config = dict(
    model='image captioner',
    dataset='rendered landscapes of hills, water and sky',
    train_examples=145000,
    image_size=64,
    crop_scale_min=1,
    horizontal_flip=False,
    translate=0.06,
    color_jitter=0.2,
    tokenizer='word',
    vocab_size=34,
    encoder_arch='mobilenet_v1',
    encoder_norm='batchnorm',
    encoder_activation='elu',
    encoder_channel_attention='se',
    encoder_depths=[5, 5, 5],
    encoder_kernel_size=3,
    encoder_stem='deep',
    encoder_widths=[80, 112, 176],
    fusion='prefix',
    label_smoothing=0.1,
    decoder_width=256,
    decoder_layers=6,
    decoder_norm='layernorm',
    decoder_norm_position='pre',
    decoder_activation='swiglu',
    decoder_mlp_ratio=4,
    decoder_head_dim=48,
    decoder_fused_qkv=False,
    decoder_bias='all',
    decoder_qk_norm=False,
    decoder_parallel_block=False,
    decoder_inner_norm=False,
    decoder_positions='rope',
    decoder_prefix_bidirectional=True,
    decoder_connector='mlp',
    decoder_tie_embeddings=True,
    init='torch_default',
    residual_init='scaled_by_depth',
    optimizer='muon',
    muon_scale='original',
    learning_rate=0.013,
    momentum=0.95,
    nesterov=True,
    orthogonalizer='newton_schulz_5',
    adamw_lr_other_params=0.002,
    max_grad_norm=5.0,
    max_steps=9600,
    batch_size=128,
    epochs=8.5,
    lr_schedule='cosine',
    final_lr_fraction=0,
    warmup_steps=960,
    weight_decay=0.01,
    adamw_weight_decay_other_params=0.05,
)
Rows from block 5 of the image encoder of a small image captioner, named by matrix and row number. Each number is 50 + 15 x the weight over its row's rms, rounded and kept within 0 to 99. All counts start at 0.
After each channel's rows are labels from the 100 images, of 14976, where the channel reaches its highest value: "patch colour" is the nearest of a few named colours to the mean colour under the peak. Only what is clearly more common there than usual is listed. The data: rendered landscapes of hills, water and sky.
# conv: pointwise conv (encoder.blocks.5.conv.weight, 112x80x1x1), inputs 0-79

conv.82:37 78 66 65 57 48 36 09 35 48 74 62 68 53 25 68 53 49 54 76 44 51 29 52 44 27 67 56 65 42 73 70 54 35 74 46 49 53 36 41 68 35 45 49 54 72 35 58 64 60 54 69 65 33 55 45 50 72 57 60 59 36 21 41 59 83 53 57 31 42 28 67 42 48 39 46 25 53 37 59
patch colour: pink

conv.3:55 61 58 54 18 53 47 53 86 44 36 33 69 54 29 56 75 71 54 55 60 46 44 34 61 88 52 41 38 42 71 48 45 54 34 51 46 48 52 59 90 50 41 48 40 49 55 25 47 73 80 64 48 27 26 72 43 43 66 32 29 62 40 64 64 49 57 60 62 52 38 55 35 56 48 43 47 45 09 54
patch colour: pink

conv.101:39 45 43 55 80 45 66 62 35 48 50 46 42 58 71 60 49 70 70 32 51 59 57 27 38 21 58 43 33 54 80 64 53 51 37 36 39 40 49 58 44 66 60 21 87 37 56 34 57 44 73 70 44 59 34 55 42 53 40 38 78 40 13 57 42 50 28 49 64 40 66 66 69 29 27 54 42 51 29 63
patch colour: orange

conv.58:33 66 39 63 63 65 65 53 57 61 73 44 29 90 62 62 58 74 52 73 47 51 36 48 62 49 61 36 61 80 49 44 61 54 62 49 63 55 38 73 47 43 64 53 49 42 70 36 66 40 56 24 25 56 55 64 25 59 58 63 46 35 62 44 55 66 45 56 30 15 42 59 55 40 36 52 25 13 21 39
patch colour: pink; white

conv.69:49 56 68 40 43 59 45 76 95 46 32 30 60 67 40 31 62 46 61 49 57 81 53 39 40 53 48 31 41 46 59 54 53 79 25 62 38 56 32 57 51 38 50 69 49 45 43 77 80 51 58 69 42 33 49 47 51 34 47 89 39 54 70 66 52 33 38 44 42 55 64 66 53 48 44 55 70 34 85 64
patch colour: pink

conv.24:29 48 47 42 59 75 59 50 99 39 52 66 40 45 33 46 56 61 64 53 38 29 31 64 44 52 49 34 45 38 72 74 71 31 57 59 32 47 68 70 62 48 51 79 57 67 51 52 54 49 30 38 59 37 63 57 61 58 76 65 58 50 47 50 38 63 31 55 46 51 67 62 60 71 69 52 78 63 77 79
patch colour: pink; white

conv.31:55 39 74 73 43 44 58 47 60 48 46 45 45 43 49 56 53 77 52 80 51 47 64 74 45 37 47 36 49 64 70 64 36 45 39 45 33 46 35 66 36 55 27 42 44 47 33 62 29 54 41 28 99 52 60 74 62 49 21 53 44 67 71 28 73 30 64 50 57 23 50 71 54 44 59 71 53 51 43 33
patch colour: black

conv.109:21 48 54 42 63 33 35 60 74 50 38 17 55 62 53 44 81 65 43 45 57 63 72 29 46 59 37 37 20 26 55 32 23 51 64 59 37 55 60 50 40 56 48 67 53 59 75 54 39 52 28 42 41 56 50 53 57 73 47 61 43 50 40 66 35 55 41 51 40 29 43 50 57 12 47 63 69 90 37 26
patch colour: grey

conv.39:62 38 20 44 40 81 13 37 57 41 24 65 48 56 22 41 58 43 47 45 32 61 69 27 46 57 27 61 52 44 58 70 54 55 41 43 54 42 37 56 54 60 52 48 31 38 61 39 45 49 29 45 51 51 49 42 38 36 36 50 69 10 23 36 38 77 78 68 44 51 39 57 64 42 81 35 32 45 46 34
patch colour: white; pink

conv.74:37 46 49 74 48 47 52 55 51 44 44 29 55 35 58 62 45 67 43 59 57 55 47 67 63 35 52 48 51 51 69 41 65 46 47 78 53 75 60 96 37 49 63 57 35 64 38 34 55 13 33 74 70 37 60 32 49 34 06 33 25 29 61 45 31 38 56 25 53 36 46 49 39 52 54 51 57 33 45 77
patch colour: cyan

conv.57:42 65 52 54 00 71 48 77 39 38 50 33 56 30 36 29 57 49 60 39 55 33 54 52 42 53 70 44 58 34 36 43 46 39 47 32 54 44 38 22 29 44 65 49 51 64 65 39 72 24 36 60 39 37 43 45 86 60 46 28 61 17 37 59 63 55 43 52 39 63 63 41 63 53 39 61 60 71 47 49
patch colour: black

conv.63:34 19 52 36 15 49 14 58 59 35 45 10 46 37 35 71 43 44 39 57 54 48 41 47 43 53 27 64 61 53 54 66 44 30 26 57 52 27 43 62 51 62 49 35 34 61 49 48 62 39 56 46 67 36 80 59 54 35 46 41 48 69 43 52 57 80 39 57 47 58 22 46 18 65 61 25 64 65 42 52
patch colour: orange

conv.73:82 15 49 41 37 35 30 36 25 54 43 45 59 62 74 44 44 52 45 52 67 52 42 45 57 34 31 68 75 39 24 50 33 99 39 35 55 55 74 70 50 79 39 43 43 44 45 57 48 58 41 63 46 43 29 64 56 58 49 50 33 65 70 43 42 56 65 58 72 67 67 55 62 37 62 45 39 51 38 24
patch colour: orange

conv.29:47 45 52 52 70 53 44 62 72 53 41 26 41 64 54 73 52 31 27 30 42 59 37 47 50 32 66 42 58 48 44 64 40 62 35 49 41 38 60 42 17 68 41 24 33 29 45 31 15 46 71 43 49 56 33 57 76 62 64 18 22 56 49 67 73 46 39 74 34 46 35 28 45 62 45 42 44 49 21 51
patch colour: orange

conv.71:25 47 35 49 19 47 43 38 82 40 42 35 55 48 20 42 45 43 58 57 54 48 26 43 41 59 71 48 47 55 69 67 50 53 53 47 53 53 43 56 57 34 50 51 29 23 57 52 53 65 60 36 38 32 16 69 49 49 41 52 47 63 32 52 66 47 68 73 48 38 43 69 49 48 49 68 77 13 97 71
patch colour: pink; white

conv.50:25 39 73 79 33 53 27 59 72 43 51 48 54 57 24 83 67 60 55 55 50 47 31 52 72 45 63 52 43 41 33 14 47 80 39 61 41 37 40 49 67 38 37 54 61 50 62 59 41 41 58 41 52 24 46 52 68 47 48 31 42 45 56 28 51 45 53 53 51 42 09 62 28 73 43 74 65 74 67 59
patch colour: pink

conv.92:31 44 54 83 73 65 67 57 29 58 45 25 31 62 44 41 62 46 50 39 72 55 51 34 85 56 53 76 51 48 43 36 34 61 29 57 51 33 49 25 41 55 62 60 64 60 66 45 35 61 59 65 32 34 46 50 74 80 22 56 38 56 22 40 52 43 66 39 32 79 49 31 71 51 38 36 38 61 45 49
patch colour: black

conv.70:38 58 54 40 49 61 48 39 53 42 67 71 58 63 53 84 42 37 41 15 65 66 48 51 55 56 68 34 42 34 56 72 23 57 59 48 42 29 44 71 54 62 47 67 43 51 56 57 48 51 35 44 54 65 99 40 36 26 69 55 62 70 23 64 45 44 47 30 47 41 57 40 49 56 81 72 44 36 55 73
patch colour: grey

conv.25:56 59 65 52 23 43 27 32 81 78 75 32 33 53 70 68 57 54 59 65 35 22 41 50 47 56 66 60 59 73 54 36 49 65 67 50 66 67 27 53 68 45 46 54 48 43 46 50 52 76 29 36 33 39 54 54 43 44 67 27 45 49 36 55 13 42 53 51 31 39 67 26 64 41 31 50 59 54 16 54
patch colour: pink; white

conv.104:52 37 35 68 50 14 65 52 38 59 53 58 36 61 24 24 47 43 58 46 43 46 42 27 58 65 73 29 51 37 70 21 53 38 73 52 51 54 66 63 77 45 71 58 40 55 48 68 70 86 41 32 47 42 68 55 39 44 51 40 45 49 65 60 40 41 55 65 47 46 52 73 45 22 58 17 50 77 32 66
patch colour: white; pink

conv.11:48 67 41 41 42 65 72 29 46 34 77 77 52 58 33 25 46 29 56 50 58 55 50 41 50 34 56 40 69 72 56 46 63 53 65 51 58 39 49 44 26 42 65 39 79 17 36 37 66 33 49 38 51 30 27 85 71 45 44 30 36 46 60 47 68 56 73 35 56 61 67 31 56 43 26 42 41 24 42 64
patch colour: orange

conv.59:57 57 51 40 39 68 31 61 21 34 63 48 40 34 34 62 33 18 69 49 60 37 63 37 65 51 64 56 50 48 43 22 43 43 38 57 46 43 40 40 55 77 36 34 50 46 75 43 10 54 51 62 31 71 39 31 42 35 48 45 38 46 50 86 38 29 71 29 30 47 43 56 82 33 73 47 39 52 51 56
patch colour: grey; pink

conv.54:51 11 42 65 51 64 30 58 63 41 59 60 41 22 57 50 39 71 55 38 51 25 37 53 46 49 27 46 41 42 45 51 55 61 40 52 56 49 43 34 45 40 52 32 31 53 62 40 46 74 45 63 31 48 50 26 50 40 59 47 85 46 71 75 17 36 44 92 46 27 45 54 73 68 48 23 46 67 70 44
patch colour: brown

conv.49:48 23 22 39 38 53 73 59 59 29 74 32 58 30 58 78 48 94 37 34 52 54 75 56 37 54 43 44 52 29 29 56 57 34 58 51 48 31 57 58 61 68 57 71 64 52 26 49 31 69 33 53 72 41 71 49 68 32 77 16 36 37 47 52 57 46 44 50 42 57 45 41 46 29 57 49 58 62 47 49
patch colour: brown

conv.61:62 44 46 47 48 40 44 75 86 28 71 55 57 59 61 46 27 61 72 93 30 23 56 71 65 50 51 49 30 33 57 55 82 56 58 44 40 33 34 73 43 33 25 51 70 43 45 59 33 34 45 48 44 39 45 60 51 60 54 67 55 52 76 46 66 56 63 56 28 54 51 50 53 78 61 55 47 19 56 60
patch colour: white; pink

conv.108:46 90 52 36 26 39 64 28 39 43 57 52 53 76 39 48 51 59 26 78 36 56 54 50 41 54 65 47 34 32 43 20 57 49 73 64 51 44 39 36 26 66 38 71 38 37 70 44 30 55 22 42 59 83 31 37 44 37 52 49 39 45 38 41 44 46 49 67 67 32 46 81 56 35 56 61 47 21 44 64
patch colour: white; pink

conv.95:46 26 68 42 22 50 59 36 50 44 52 26 30 63 59 51 65 36 42 51 31 59 24 70 42 59 67 44 55 56 66 49 28 38 31 67 32 19 70 41 63 63 50 33 38 52 62 41 43 70 74 33 99 44 70 68 55 38 32 39 35 71 58 63 29 33 67 38 58 42 63 50 46 48 56 47 47 57 44 39
patch colour: black

conv.51:63 69 51 61 45 68 52 54 64 46 58 52 33 19 48 25 61 41 48 56 61 58 18 44 41 43 55 48 50 44 26 27 82 53 65 40 57 49 37 43 49 37 42 49 41 52 26 54 61 57 47 32 56 44 86 34 51 85 72 83 32 48 44 55 48 50 60 72 31 37 40 35 83 69 50 44 80 62 42 41
patch colour: pink

conv.80:47 44 62 73 69 61 26 23 27 58 21 63 47 65 37 41 80 51 63 48 62 68 39 52 66 66 51 46 46 44 39 49 46 38 65 63 48 69 52 54 00 28 65 49 56 69 39 68 65 56 64 66 44 49 57 45 57 34 63 63 46 48 58 48 47 27 58 59 90 50 42 37 57 23 53 47 55 50 68 43
patch colour: black

conv.14:37 74 68 95 44 37 65 54 36 42 33 58 59 46 67 19 49 56 50 69 68 47 51 61 53 45 56 31 45 04 46 33 47 46 50 75 57 49 46 28 55 55 73 41 44 42 48 68 41 66 46 67 91 63 51 45 37 41 57 37 33 45 33 45 35 56 83 34 64 56 67 57 49 46 57 39 62 37 59 58
patch colour: cyan

conv.83:45 67 52 77 16 63 34 61 52 53 18 00 58 49 59 37 62 22 58 42 49 53 58 52 68 35 66 54 48 68 37 74 44 48 47 64 39 51 59 32 44 66 46 30 45 36 32 49 52 49 51 55 55 51 34 41 44 15 69 26 57 77 54 57 39 51 42 54 46 53 59 55 57 11 71 63 45 68 49 51
patch colour: orange; pink